{"train_examples": 39062, "input": "log_mel", "norm": "rmsnorm", "dropout": 0.05, "layers": 10, "epochs": 32.9}
Rows from block 7 of a small multi-label audio tagger, named by matrix and row number. Rows with one number belong to one neuron. Each number is 128 + 32 x the weight over its row's rms, rounded and kept within 0 to 255. All counts start at 0. Numbers have three digits each.
After each neuron's rows are labels from the 100 clips, of 14976, where the neuron reaches its highest value: "responds to" is what is common among them; "loudest" is the band of the loudest frequency at the time of the peak. Only what is clearly more common there than usual is listed. The data: synthesised imitations of 52 everyday sounds, one a clip.
# fc1: first MLP up (model.blocks.7.ff1.fc1.weight, 768x128), inputs 64-127
# fc2: first MLP down (model.blocks.7.ff1.fc2.weight, 128x768, transposed), outputs 64-127

fc1.151:159129122178157110075096083136123133163140113143073190126136130140132089106171188095084128182118139175121096105163177176127074109178161124130111123123144070063089155070074152100119136140096096
fc2.151:105157148147069097151153125160165184093149166143127154083151120090108126204147115111134147129128127147150111152122130152117135138121122198157195103106080196105109110159076116125136176138177128
responds to: spray hiss; machines and effects
loudest: 4000 to 8000 Hz

fc1.453:140122048100165122138103156053092112151191158096098114131111106155124103064150132119116123137111088128109063093159128094111174114177091110128133115077105139139168108134083092114159148116128113
fc2.453:034160122164097128099110176122116130161141126106127136068147079164113061207160124110112151144119084114126077096141168168184119076158164108088113112133138140151137173151085114197111147155063113
responds to: crying baby; people
loudest: 1000 to 2000 Hz

fc1.461:127128166143157108169105091179084108092170078079115116148120173087091046120094133094122134083172128107104089081128136112127152111144164173104154144129117117132177181137144113164092117141096101
fc2.461:096134090124101198108180102164149089086132188134142152074140091157186081074115183139085185119105095160108098129138105102141145200162128111133090137142149125188143117149066138189055140149130139
responds to: mains hum; coin spinning
loudest: 4000 to 8000 Hz

fc1.222:094162116118094098120125060095155103193129093110117104150112139136142147128140063131130073147166080113130128158144090121073110114129138119108137070115161152081147152156140154092132177093059144
fc2.222:085105174147121147131182127133157111155129168127153153162130157114040159134117108198126094124155123114107105069133131152128087135131167123135161115129113160146163164115062187107072134095155104
responds to: spray hiss; mains hum
loudest: 4000 to 8000 Hz

fc1.558:108081120167125127131020084082161103149176129187097106150115127119125124152121144093154138062115131111085131109156123146137152110144170134097155172171151206102149206163129141139080082100100139
fc2.558:122110075170166155126112157128158144135123104100162145064106157136074202127072129136144176136146202185093076087140134171200055151170113155084187130089143162136125158158138141160192154096135168
responds to: spray hiss; machines and effects
loudest: 4000 to 8000 Hz

fc1.336:140107181100180175117112104137063140160123150074163084089128167130058081116140169116159108172097167095126126165139107073128110112163123184099156135153132129138211127167177117148138105124117127
fc2.336:125099107161147165180159108131099122156175116118150187171136165142085151124130123057145153113141082142051096103153178069123139093122124132159116101138129101113127144107100164081138169174129093
responds to: mains hum
loudest: 250 to 500 Hz

fc1.481:164082120189162130195105123133074127183103151111077081111055104096145152077111157123133098169134144112133089152136122134101127141140066161177166135118106081113140135074113119155160126089092139
fc2.481:188136139149124168181114116113110124132122154202135140157145106087136134180136078172102064112124138169088125098124111175127115146110120162090182148084100138085146134084129048130138134131152135
responds to: machines and effects; laser zap
loudest: 1000 to 2000 Hz; 500 to 1000 Hz

fc1.229:124054118110133149170158167130086136082107134194098141150104106088142144120166123103118156100111170101120162132131117129166148099131123132050152122140148171152128090101155192090166170176060141
fc2.229:092171074111116158116141162166137116119127070076142111147088086171165179128126090150179121113138136056178123165210119136136130177168100111119197135142160065130126117143105088132097169151109108
responds to: reverberation; text has "room"; text has "reverberant"; group: people
loudest: 4000 to 8000 Hz

fc1.140:087088136163142154113108156082141116159119106072081124113150147165166112074137113104107182065082114132165030088158132160145086072166147136151115101159130111094155132150092155138132155137123129
fc2.140:136129115134107151166113146171152110094173142090139082142105146139114129138080074136077139107115079131127104090119096185157180076172092165118185142080164136054107116136121141139169116120127110
responds to: spray hiss; group: machines and effects; rumble
loudest: 4000 to 8000 Hz

fc1.697:125137107118103144134124170155089128180137036126087077098121099105108128125172154079197136129104136165172140124134145076165139133183127083129145109171126162133155148135159127136158124147076125
fc2.697:116150135189249071114208134077127130181105098127141139134132115171137122083104126132129132129142128134150132134139153099130184131099136123126131157117141129138117106167115137114111161155100114
responds to: people; footsteps
loudest: 250 to 500 Hz

fc1.359:132115123127110133077110149178091116097155102141111088119116074099202075185098109074161063121162124171169158092165134101182094168130146116090148105135157076146108087116186112106119142145047111
fc2.359:119148052081154113224094128150110112180090099140113109120152133098137072147109143160073115178117163147115155131142130140088123061084128091120181102135096107194140109135087165097148133109104137
responds to: nature; wind
loudest: 250 to 500 Hz

fc1.740:141075112174132166170075128055119123184105096211139117125129084059128083131052131125137067181074107099119149143156120073070090112165097148152133058133162157130126155148145140137122166182106159
fc2.740:079177139100108167052147108183125136132145171095157114182116125135127075160089140201127118091105153134109129100156163077122197137090136162099132102132201171190101147120098102100165125147089131
responds to: text has "noise"; people
loudest: 4000 to 8000 Hz

fc1.278:096141200171097115088179102121151099111118136123098114113190209123120129148129118122162149157065110139092121116098170131164203129151156068114104096152116122108192126125125136143089168164163132
fc2.278:212143119109141171107106121101109123137119178093154111144143178107120121136153153177162246131138106148124163175146133144145077083141132140146114119125100126095110099163079126109144140125152132
responds to: machines and effects; laser zap
loudest: 250 to 500 Hz

fc1.81:113137115090114175136127130111129136150177114080019087101117085071167079070081117110143116148142115181144139145094154156163097091151150173105124136161141061139140138098135138144103126160106135
fc2.81:144122119085096152131141166149128138129090128115210075159149102141128163107135082154166129178115121151078087082147079126164096144150133139128157167107145149136092149151085143138178120126111126
responds to: speech; bird chirping
loudest: 4000 to 8000 Hz

fc1.340:105142079148175151115133146169115163138130081105157122088085131098097091158075143146116121110229128112168127122134178136114207137163104187098104111211111102136158137151157116076135115144117175
fc2.340:146118171120144111071107072204124121137180172150137146173124098101154102120112138147138125081116136118094123114160116129109143156092126133165136161222157136124138161061134108153109141172131143
responds to: animals; bird chirping
loudest: 4000 to 8000 Hz; 2000 to 4000 Hz

fc1.428:072178135084119193084154145133110082134161108158109115107145080201119129130154208161121117135146146091129173128146167100141122102209136107176153062147107162071141086105124145162116159160046096
fc2.428:090121181190071112120088169113145154138144103158132130111097116164118198166112102090144105143152181130133128182129099080121195105102141143216124212123140138068093134108195104120150103115086100
responds to: white noise; thin (high-pass)
loudest: 4000 to 8000 Hz

fc1.423:083184095112176100186108121104135103096111127110097096132079124126147105141079126101119127167129112128096154097099118133156176097097141146041172117133123159114166126169153168134152107172093108
fc2.423:174146130142107170107117129133180122151143140166136088125161108160178068086129184108063076128112110158109094101145138131110119114108060228066102144101154154160120125132151136091078174146101173
responds to: reverberation; text has "room"; text has "reverberant"; clock ticking
loudest: 1000 to 2000 Hz

fc1.338:112115183127158148123135144108150114147102079105068119116110176124152165157107125115135121109122202129137139132118114144118113113144172089143141146088082089170159117138112157140110082075129150
fc2.338:116104131199132101146147082163164072171113096107143169178148147092138151130136168093100119113114120173087130146137169110118168146092198119182127150117119106190107075117103114146188066133136143
responds to: mains hum; thin (high-pass)
loudest: 250 to 500 Hz

fc1.333:212167123117121093134176153170121165136114058087127124131100104148164081148140134149165114110105123081176136139098141134157119121127114138139150092100089131124140095155079125148134142128099106
fc2.333:111103090112124131168066170161123083136120170225147154132166084105096151110124116070128101140171122104123187164169130163090162193117182187102170116132124105127174134148106152190103117146149123
responds to: machines and effects; engine
loudest: 500 to 1000 Hz

fc1.86:183054178158187141081081119132081132100120100110124122122157112143110109170149114144153173109134147140179130119154103187188151148150053187137156081085150115119087160112150138153128139087136181
fc2.86:164079169138109158086121111096121140134089100192094083092042124115170162205154132104127152134157163121110177110164141144142152135115134126071154128104103135151156151100131105098091156183124139
responds to: people; mains hum
loudest: 4000 to 8000 Hz

fc1.405:123144091162131147154068088064148077118098086139096110131078112103143098122121192109091107115133157149132163160142129080106088124104097026167158159141049195139148165146124141129128136126127090
fc2.405:148103144141133148104155179132110155123147119157168111193162195153100108083158162100107179153138154098126153154126098159064110164132086144145135077222146157081202107108162136145136100180148157
responds to: household
loudest: 4000 to 8000 Hz

fc1.534:175086096149136136069128138096120151160075121118141157121106085083155147133115132112081155186093146078179119177092184111143154112156126117107083106155164140120124149139073168104114133153094160
fc2.534:112174159140159113099112176119109134105126139117118143097151133096126123150110136138147164136094177086136127121134114122136179174175188123110128103220196126162156118107171125139117190112112162
responds to: siren; laser zap
loudest: 500 to 1000 Hz

fc1.337:157134067140166126108114101124160118120101107207099081106107120155150135107156161065069148107176122114161106143133097122060121077111167103144095127098105099139106112117095129148175112125081050
fc2.337:120098155162091149144124149097168156139152128112117077159188122157148128169141129087178137108072097104070039125175140126105136136152081151120179138163136142079077218157088152063157098159169079
responds to: thin (high-pass); typing
loudest: 500 to 1000 Hz

fc1.216:115088150106101210151078118121094138110095065105121115146104180099141174063109118150113140169066141149135169100102138099137175145188118198090139126133059128126170093137102127193167112089123077
fc2.216:124130152069150141127123148151110127143108145113146173080138159138147124181092130115071209109191094129153064105146063108079180066094194062116130090110138161184117087120119175097149124157068117
responds to: reverberation; text has "room"; text has "reverberant"; white noise
loudest: 4000 to 8000 Hz

fc1.108:145079149104075125171113153149136121147134123084122115112184154126152151175136118150155095141107092104070154104115103097146103090157083109111092098167194134062054160157106151092120124100084138
fc2.108:139190173135120128145131146055109085093122090161146101151077109095134131176222118107113129140107182182112132108113108134177093204116106153063133100122064166085111123082173132089116124152140069
responds to: reverberation; text has "room"; text has "reverberant"; group: machines and effects
loudest: 500 to 1000 Hz; 1000 to 2000 Hz

fc1.584:109140116134141114109058165103194066154154135160101113109043167147118169137138152153179145098142116103129099073153073104151091141131175139154160144154134123077106102087116139142110116197138111
fc2.584:094111147115087186080129104139106128151052137161167135157116128111161074165147136118111154140083099165143131105115078100054153211152084048087151120160130090082165128136156083112144181194178121
responds to: machines and effects; spray hiss
loudest: 4000 to 8000 Hz

fc1.698:123135045127086116136130083134100160137079137120081066106113131095097134127116096084127099157188114135107118110119176096112118082179128151108087116113145103092094082173101142050090157163169138
fc2.698:099156145142098140163132177095090191109146142199156131113200108068108090115132090136118160087178157139157092134070204125159124161144198119101138138148123133179187082049113164122079126153097130
responds to: coin spinning; household
loudest: 4000 to 8000 Hz; 2000 to 4000 Hz

fc1.12:098108131127129093033115126145174101089048128131096140112076123083126151138088113096103142153159087197118112155141073051129137089179124086111081146156119081167115166148188170142179188186122159
fc2.12:079153067132081125139115151119134117213161111089113152094160159077111153115091135193094101077147150136087172111078083162095108148107124130135121195117100122170145119129105119116128128159085117
responds to: household; white noise
loudest: 4000 to 8000 Hz

fc1.9:124099094148113194129160105123110143134044098161107099108122149099116115116122130093138109072154087209152158073131073101134135141129110157097160103144123167133117092139110108126215152108131216
fc2.9:092104096111161176169139127135099111141152133077075195165111094126126079154136118118109102068134120150101096193084204150134146089151201190119110128120152110161096142081112108112122134099079141
responds to: spray hiss; crickets
loudest: 4000 to 8000 Hz

fc1.492:105181136144192090110115198125114099112123124077129149066165116155105165111152113093117145080106120089130182109134148114110081149135135120139082136088124184123126120098146081115131128096140149
fc2.492:120097123117085110142104100166121181152113112109078111128106107084168106152133086186157151096189085118148152141204183099158188202135107120125161121143199149113123112136172144117126064110092146
responds to: white noise; quiet level
loudest: 4000 to 8000 Hz

fc1.570:185160129087087203109133113081189137143074071138130164084098103112113109117111103069142124113127103118172183139160182116064182150189069092168112118155123090129147113067131118121157118097138185
fc2.570:118123086113134089131079165155160060152165141136095103129112144104096157127082142140098077093079112142146132096109149135164099117108122085098149085124140092132116151230123090134108133170131090
responds to: laser zap; siren
loudest: 500 to 1000 Hz

fc1.85:132078090112121136162170150151149121083099135103141169120149166201142163135073133128129130156100069069172094122088126122088163088184118152120165117104076140060044160150120089136146090124124137
fc2.85:112114120149141159172169151153131079136160164156129081156132094129067152116146140068181147108164151154153121122098117121174096180062110126117119140141057002158091088118142130166173113137153144
responds to: text has "noise"; group: animals; bird chirping
loudest: 4000 to 8000 Hz

fc1.426:165139131150095107113129166168080049162125126072081093163121087138135150143157172099183141114132067096093118086162112112119164152156086146122125104101124078114224180112155117139098112121090134
fc2.426:174178149169093135156157190129097121093110081090089084088126103131194187143144088164098148106142134135139120133131081101124205099124110100106124109167095127072124102134115118139109190227140183
responds to: signals; white noise; siren
loudest: 500 to 1000 Hz; 1000 to 2000 Hz

fc1.175:138102113115119140074126132130116111145136056192131139144090156153175124168120160124077149094065077116118122127135100122069117092138118149084130114127087068060142107098084114149130168117141111
fc2.175:138115129103172134098141098100136138118074152124151157133196093125151184122099092130124126151189132137173166116164140138116066154099142162117106071111205136160093130127069070086156188115129113
responds to: signals; siren; mains hum
loudest: 500 to 1000 Hz; 1000 to 2000 Hz

fc1.729:241137103165105184147096093103103129104149094125103123102107140129149154118130133116078108132141162086124128107097120082184125096127120109105106051121133184128178146058162135116156195100148099
fc2.729:137150200128145122128136162103176151142101124124116157146119113089200131153117162135142150177105132145071116153155103137171223202104171094064122205142115113141165163097168125135118083137125117
responds to: siren; laser zap
loudest: 500 to 1000 Hz

fc1.332:160141162132137145174133175151115101111138114078084082124067125137104155106094128150205133163128142159160164101150141117131123144122085160093118125164118077162186127136112162137148075122107146
fc2.332:153148145088128142134177166092133118157133151163107148149143069121153127064164181099100083125147099107120092080138116174136174097093161093143125112115133092174132089135126146113133124109130093
responds to: signals; siren; mains hum
loudest: 500 to 1000 Hz

fc1.225:107122111122128099119122115167129104103109141151039160101147127121123161136101100102100127193142083082101041145151150156149147117172112173091096177102182153116115143153180108171099159153129122
fc2.225:179139126079128077170103149098136146155140110110200147165110154078122087107158150114150150139106149136076126129159150171141165177128108132118089108080101170083135191137088137125169181123133175
responds to: coin spinning
loudest: 2000 to 4000 Hz

fc1.614:138115111137119103128142131065141125145134116099130116080127150101147122093062152178169128118071130090109074133127181163154122132156159170083143114077095166069056157209098103130147121112136123
fc2.614:105153103055146112170098094152132088168148135184136114136076153140124170144120155115187146127173153123167128101090052154123120097113175173061105144118131147111158152163115181181111128146080111
responds to: mains hum; music
loudest: 2000 to 4000 Hz; 250 to 500 Hz

fc1.635:164123071166124135106121096124097168193118072121129161120104188139102135153059166131095103119098137131142092056098094126094146107150151162136093079191122100151062139072163134145072113123123103
fc2.635:077122110097134145142130072067111071174076191114129100110198130156160099143169202113109136150121102117154132137140155131143140080112135085154125149172076064154141169138093092178131133197112143
responds to: nature; water drop
loudest: 1000 to 2000 Hz

fc1.579:113148107130143181123103086146114103129115136053110090134075168166148077106082132144130100134099092135050147204081115091118099098174146178103136101117075106128153086110104163186140158128139168
fc2.579:126107143075110118175116117132131220148140146087142127082081097082120127175173143060126151169123155147063129147120151128193111094135122133209172103080130078172121094128136122132132172108159142
responds to: thin (high-pass); white noise
loudest: 500 to 1000 Hz

fc1.133:111147152164142145154113118167060090121136107099153156083109131149126063128170098131097131174035131143141144109168130105181100132174119126086151154115064156110113086116106121083049102132127083
fc2.133:121122120103049129116112109103140065151174148175121148149113078089152089089199144170141110137168183137151153144073106110122121150113091135136121129151148159064161075095114142169155145108157097
responds to: people; chatter; speech
loudest: 4000 to 8000 Hz

fc1.227:145128128191156155131134158081165150098117101036107130090105120093086106201090088161152154113093146145184135149107149172112108161127092121112147118125138106142170106062132130126149079152100151
fc2.227:147153164096100098105097190111098138113076146158122118134090133102160108139109144165057100111132095164137077148162088062107097140110092157137117123140127076097100089109169104147094124143098133
responds to: people; chatter
loudest: 4000 to 8000 Hz

fc1.574:212073137118156192139117157112133145111037129069120144116109107120158089095183108154153075115146130114150076128131126155101117142133187128113113083086113079142141141120115107090117156132158112
fc2.574:143122122143135189142154131097182112119055092180116146102150118120137131133137112174087132166092198077129124159137129140162076150164138158079112082055161132172099107098148120163156131149120081
responds to: siren; signals
loudest: 500 to 1000 Hz

fc1.155:093106073095122117143139155163139067118116066116095098152096151108104182081114121073088158151118151100121158174091107101139123175162108109110123064091090129089160085169089057140131122126086097
fc2.155:112143134142194102120158101113168126155191105155137126131128144065176116084136098157134112158126151088113129101139172171115113113132199136142118126148135039212104189188153141085075208108129128
responds to: thin (high-pass); mains hum
loudest: 250 to 500 Hz

fc1.116:080050130097140191116138145084093123165093107132082097101102122158127110150197125123108127127110154115165103052119142134108161078150100054106045084088146141156101116170137149141138161143181154
fc2.116:128155125164151165148118143156137159177116137186143184114132098119120157105164143170169156079146139090172095144139108206120110098128133151136172193147127106129148100085162118131132167164215079
responds to: quiet level; household
loudest: 2000 to 4000 Hz

fc1.638:140095132138123141092104128084120117135151100175095128091074187122152116112156172051154132097141089162130096148117128094127173107143153169155154104183138087150121108139075172175127126140154096
fc2.638:164114101159123137154107090142121164099154129153118148135116132055095134130108155139094122126070160109140130109146163166154177108150117122132084070155112103070145137159180083085135077141068203
responds to: machines and effects; sawing
loudest: 1000 to 2000 Hz; 2000 to 4000 Hz

fc1.33:127094085106183120097151131131146158126139102132106049057145080110152079164185093095103098143157114137170119107109109156095165119144184113118103023155137169110111185087113183086084090178122085
fc2.33:094139109117139104140094149100086173139139133095205151107084157157123107144164139095138117143129130163145156177142151117129128108145143106132160128165126102156083101113121176141147044115091095
responds to: siren; signals
loudest: 500 to 1000 Hz

fc1.82:126128077160156137134107156108183173168119145109077099112094152179147047123147168118154128139093095177118141071109168161145158104130157174164122122093123115123108120070116091099158140064133114
fc2.82:186136167096106073133101140146085141133118182236087108085134135130117150147091136133078151095156124128125124172106115139132135113169085157160184107078120121090145165135122192104131065122108085
responds to: animals; crickets; chatter
loudest: 2000 to 4000 Hz

fc1.154:137184134179115134160120107142187109144074174113137157099114087069120087172098175154130162137139182165141087044186156113134157063166101088126160088160120111099181116148122098093142164171144129
fc2.154:077180105147070078153122140123147085094118090135132131055153075120093123190160093125155158157107161098158081124083149183146158109195092160066182109126115139142135092116127156127104074158097088
responds to: animals; chatter; meowing
loudest: 250 to 500 Hz

fc1.72:070161127143115094115117175124142142121113135128114172059134107140130085155047131169121100123090106114126115116129131057135161088156157120108115134065100104043177099149146076129097115095117131
fc2.72:152139125137131110070137146145143134113137144157137161150118119109089137103107081144155141145118186106118139101075101052109128137105093201198187145166095170151064116159143088106133145142154087
responds to: reverberation; text has "room"; text has "reverberant"; quiet level
loudest: 4000 to 8000 Hz

fc1.686:153072120167161073126107131122124162137092147099072193123120157086159173146206106130110123131144157082120108107126147119109164113133129073131148093162124196123152109143099146101124192140118125
fc2.686:140147148109108142148117131167244158165070123144086119133134166140093191087129167103140177111136194102151163134089164156155151116111120154126114151071126126077121126182092131080133145143087220
responds to: people; animals
loudest: 250 to 500 Hz

fc1.46:051176106167159184186151106109132156136110143142078110092120097183125132115148120095131121173167087141151069154157077150137136138140136109133117141160132098148074126141119130085121075100069166
fc2.46:085119118165144138125161128179094060144070081116139151154154146097100115117153166090121113120141181121169158083159149142120131071135177124148190183141098116102090094124177119165123154229152101
responds to: people; chatter
loudest: 250 to 500 Hz

fc1.753:115070110139160150142074184107109091191143095223125093123143093215127121106144113133113091166141149088070094099081113168157123110161150199119152176142099136100126153120138115124153101158087083
fc2.753:138108068123140163189126158124106094108146152157119149149155143162134105179120131163165123130156116143171204140148169162162087023146099157083115109118106109169129091121120186114149107038119107
responds to: quiet level; animals; crickets
loudest: 4000 to 8000 Hz; 2000 to 4000 Hz

fc1.540:121175128098155137125166143081133190089131142186091067110097093122115144166116123141135105172124085134159020140107097123137172153159146098124131131165152096097127129157126101104148114108113105
fc2.540:169114125130080111114065160104131092157145094123134116151108132128117171146175106130120100199110084105028145127126088098109126108119062156149102150184125089109121090091114145155152113164145155
responds to: quiet level; people; laughter
loudest: 2000 to 4000 Hz

fc1.289:097166137129105143164157116134081168161080095095081095063075099120124122156087082148091110151128128152193165164190168089130138116123109141142143136091113148186216192075112105098193110126106130
fc2.289:123117109144182090108103165141131161112119107170140098127126175131125133067114108029175085101133086070157166098151100160132090105158106167105108112132183060153079120108177121170180139128089130
responds to: animals; mooing; muffled (low-pass)
loudest: 250 to 500 Hz

fc1.76:186125142124144168163084138145111136155133078096083132132090121130091139137060131056070118161112100164093114082124127153157127056165126122102073128130103161095130146083124122148073103163156171
fc2.76:125087079179095116099133141153138166140143111102105150115199083189123119113117086119124115128179102137162068168093138102178132184110165164155154125162117131130101083134181104099058126087135141
responds to: nature; beeping; stream
loudest: 1000 to 2000 Hz; 500 to 1000 Hz

fc1.345:135164189158082130154064142092160077122130151104092142158092104157105119085140147089120130167092106134119121185130110138133138168176104116145079125179088160142080162149086135121126104079122137
fc2.345:109074105122082093124177138153107127098179134124113085140139134121141137108154148130119068119115164209106153092155152112098111138110081152096125169137143091146136139124133070190160152061105166
responds to: thin (high-pass); clipping; text has "clipped"
loudest: 500 to 1000 Hz

fc1.571:140104099163177093126140133071139101168096173117105104138116137139175109113161132104064123138103083115102114122131122115113143160131144179118158112134132178096137109174138096108151069123071119
fc2.571:180104141118173138138106121078179137143117123149156094167134062137093077097065072128163142126111164189093096181116178146149146103077127115089075121108110102108164119115101136110101135109135122
responds to: reverberation; text has "reverberant"; animals; crickets
loudest: 4000 to 8000 Hz

fc1.58:103117151136130188122081096145122135147100099165100136081151096134086113101088093139110198098129078143217124097137187073196158090140067156114133116107092146062130184130125151168141144098100135
fc2.58:148142127096107080187062202110078132111116142083164126108108087172173164133127118107173100177101082111158067100169098098139168153155112166130104164115109143150132053139131159131134131138096133
responds to: nature; fire crackling
loudest: 4000 to 8000 Hz; 2000 to 4000 Hz

fc1.518:149121183133105114128173071079153123111085111099157129149125116119119116133120096087142112146108093180151095095152151186121122159156127104116083070087159171192116108063126171121194160160153141
fc2.518:120089155110161157086163087108114128182141162154105125100179104090099099089145137092127123178171161119125193108095197171157108134128113146127109148150154097161158125107114103143113121089144091
responds to: coin spinning; household
loudest: 4000 to 8000 Hz; 2000 to 4000 Hz

fc1.247:144171117156142135150080135171133088107179105167100151178107160122175092147128153141198157135141095136091117080127152147142150138148102133076145102125079043052090113151175189107080104110124122
fc2.247:102117153106120145105157130147127152113185103135123149104098206102145094151104149131091160168149157114136195183153118176111115166174159146125214110148137136083125144069126128134157097142195116
responds to: thin (high-pass)
loudest: 4000 to 8000 Hz

fc1.567:200083144158131150133124187161085154139146169129079141148114135149171117198122110195109118100124071130116198112118115090139102135121184154121134090121139093077137120055104162135112140130177116
fc2.567:128053099098174192126136125145121136073117120111134116117137140122140140065092142178146031171111130103104136163105149144167130163166161101152052163131127113080114093114127101156120128125090087
responds to: signals; siren
loudest: 500 to 1000 Hz

fc1.393:195119090181118160122176117085169136122101152049066128160088110089135109163090179135159133161091139100112142111126121137163174105122123135156174146111064115153049095143106137111101143174090081
fc2.393:128109123123078150086101140093133103140148113149076102101049162138199161123058050110095104137114129188144149104138195161096112150131087168112104181100099163071098091063121085165166101119152126
responds to: people; laughter
loudest: 4000 to 8000 Hz

fc1.668:079159142193107153124099156127138089108134115138146126119168077132080127144198113049178127122132123118123129102122187140117108160142103127122226076141104130104162109049126161125108160184143090
fc2.668:146169123167139169119136105142102172130147165062106116139087177150106155097078156110143115074148115154188162106113140053081088124169111123151179129137171142168094116118073121133170129149155092
responds to: text has "noise"; people; chatter; group: signals
loudest: 250 to 500 Hz; 4000 to 8000 Hz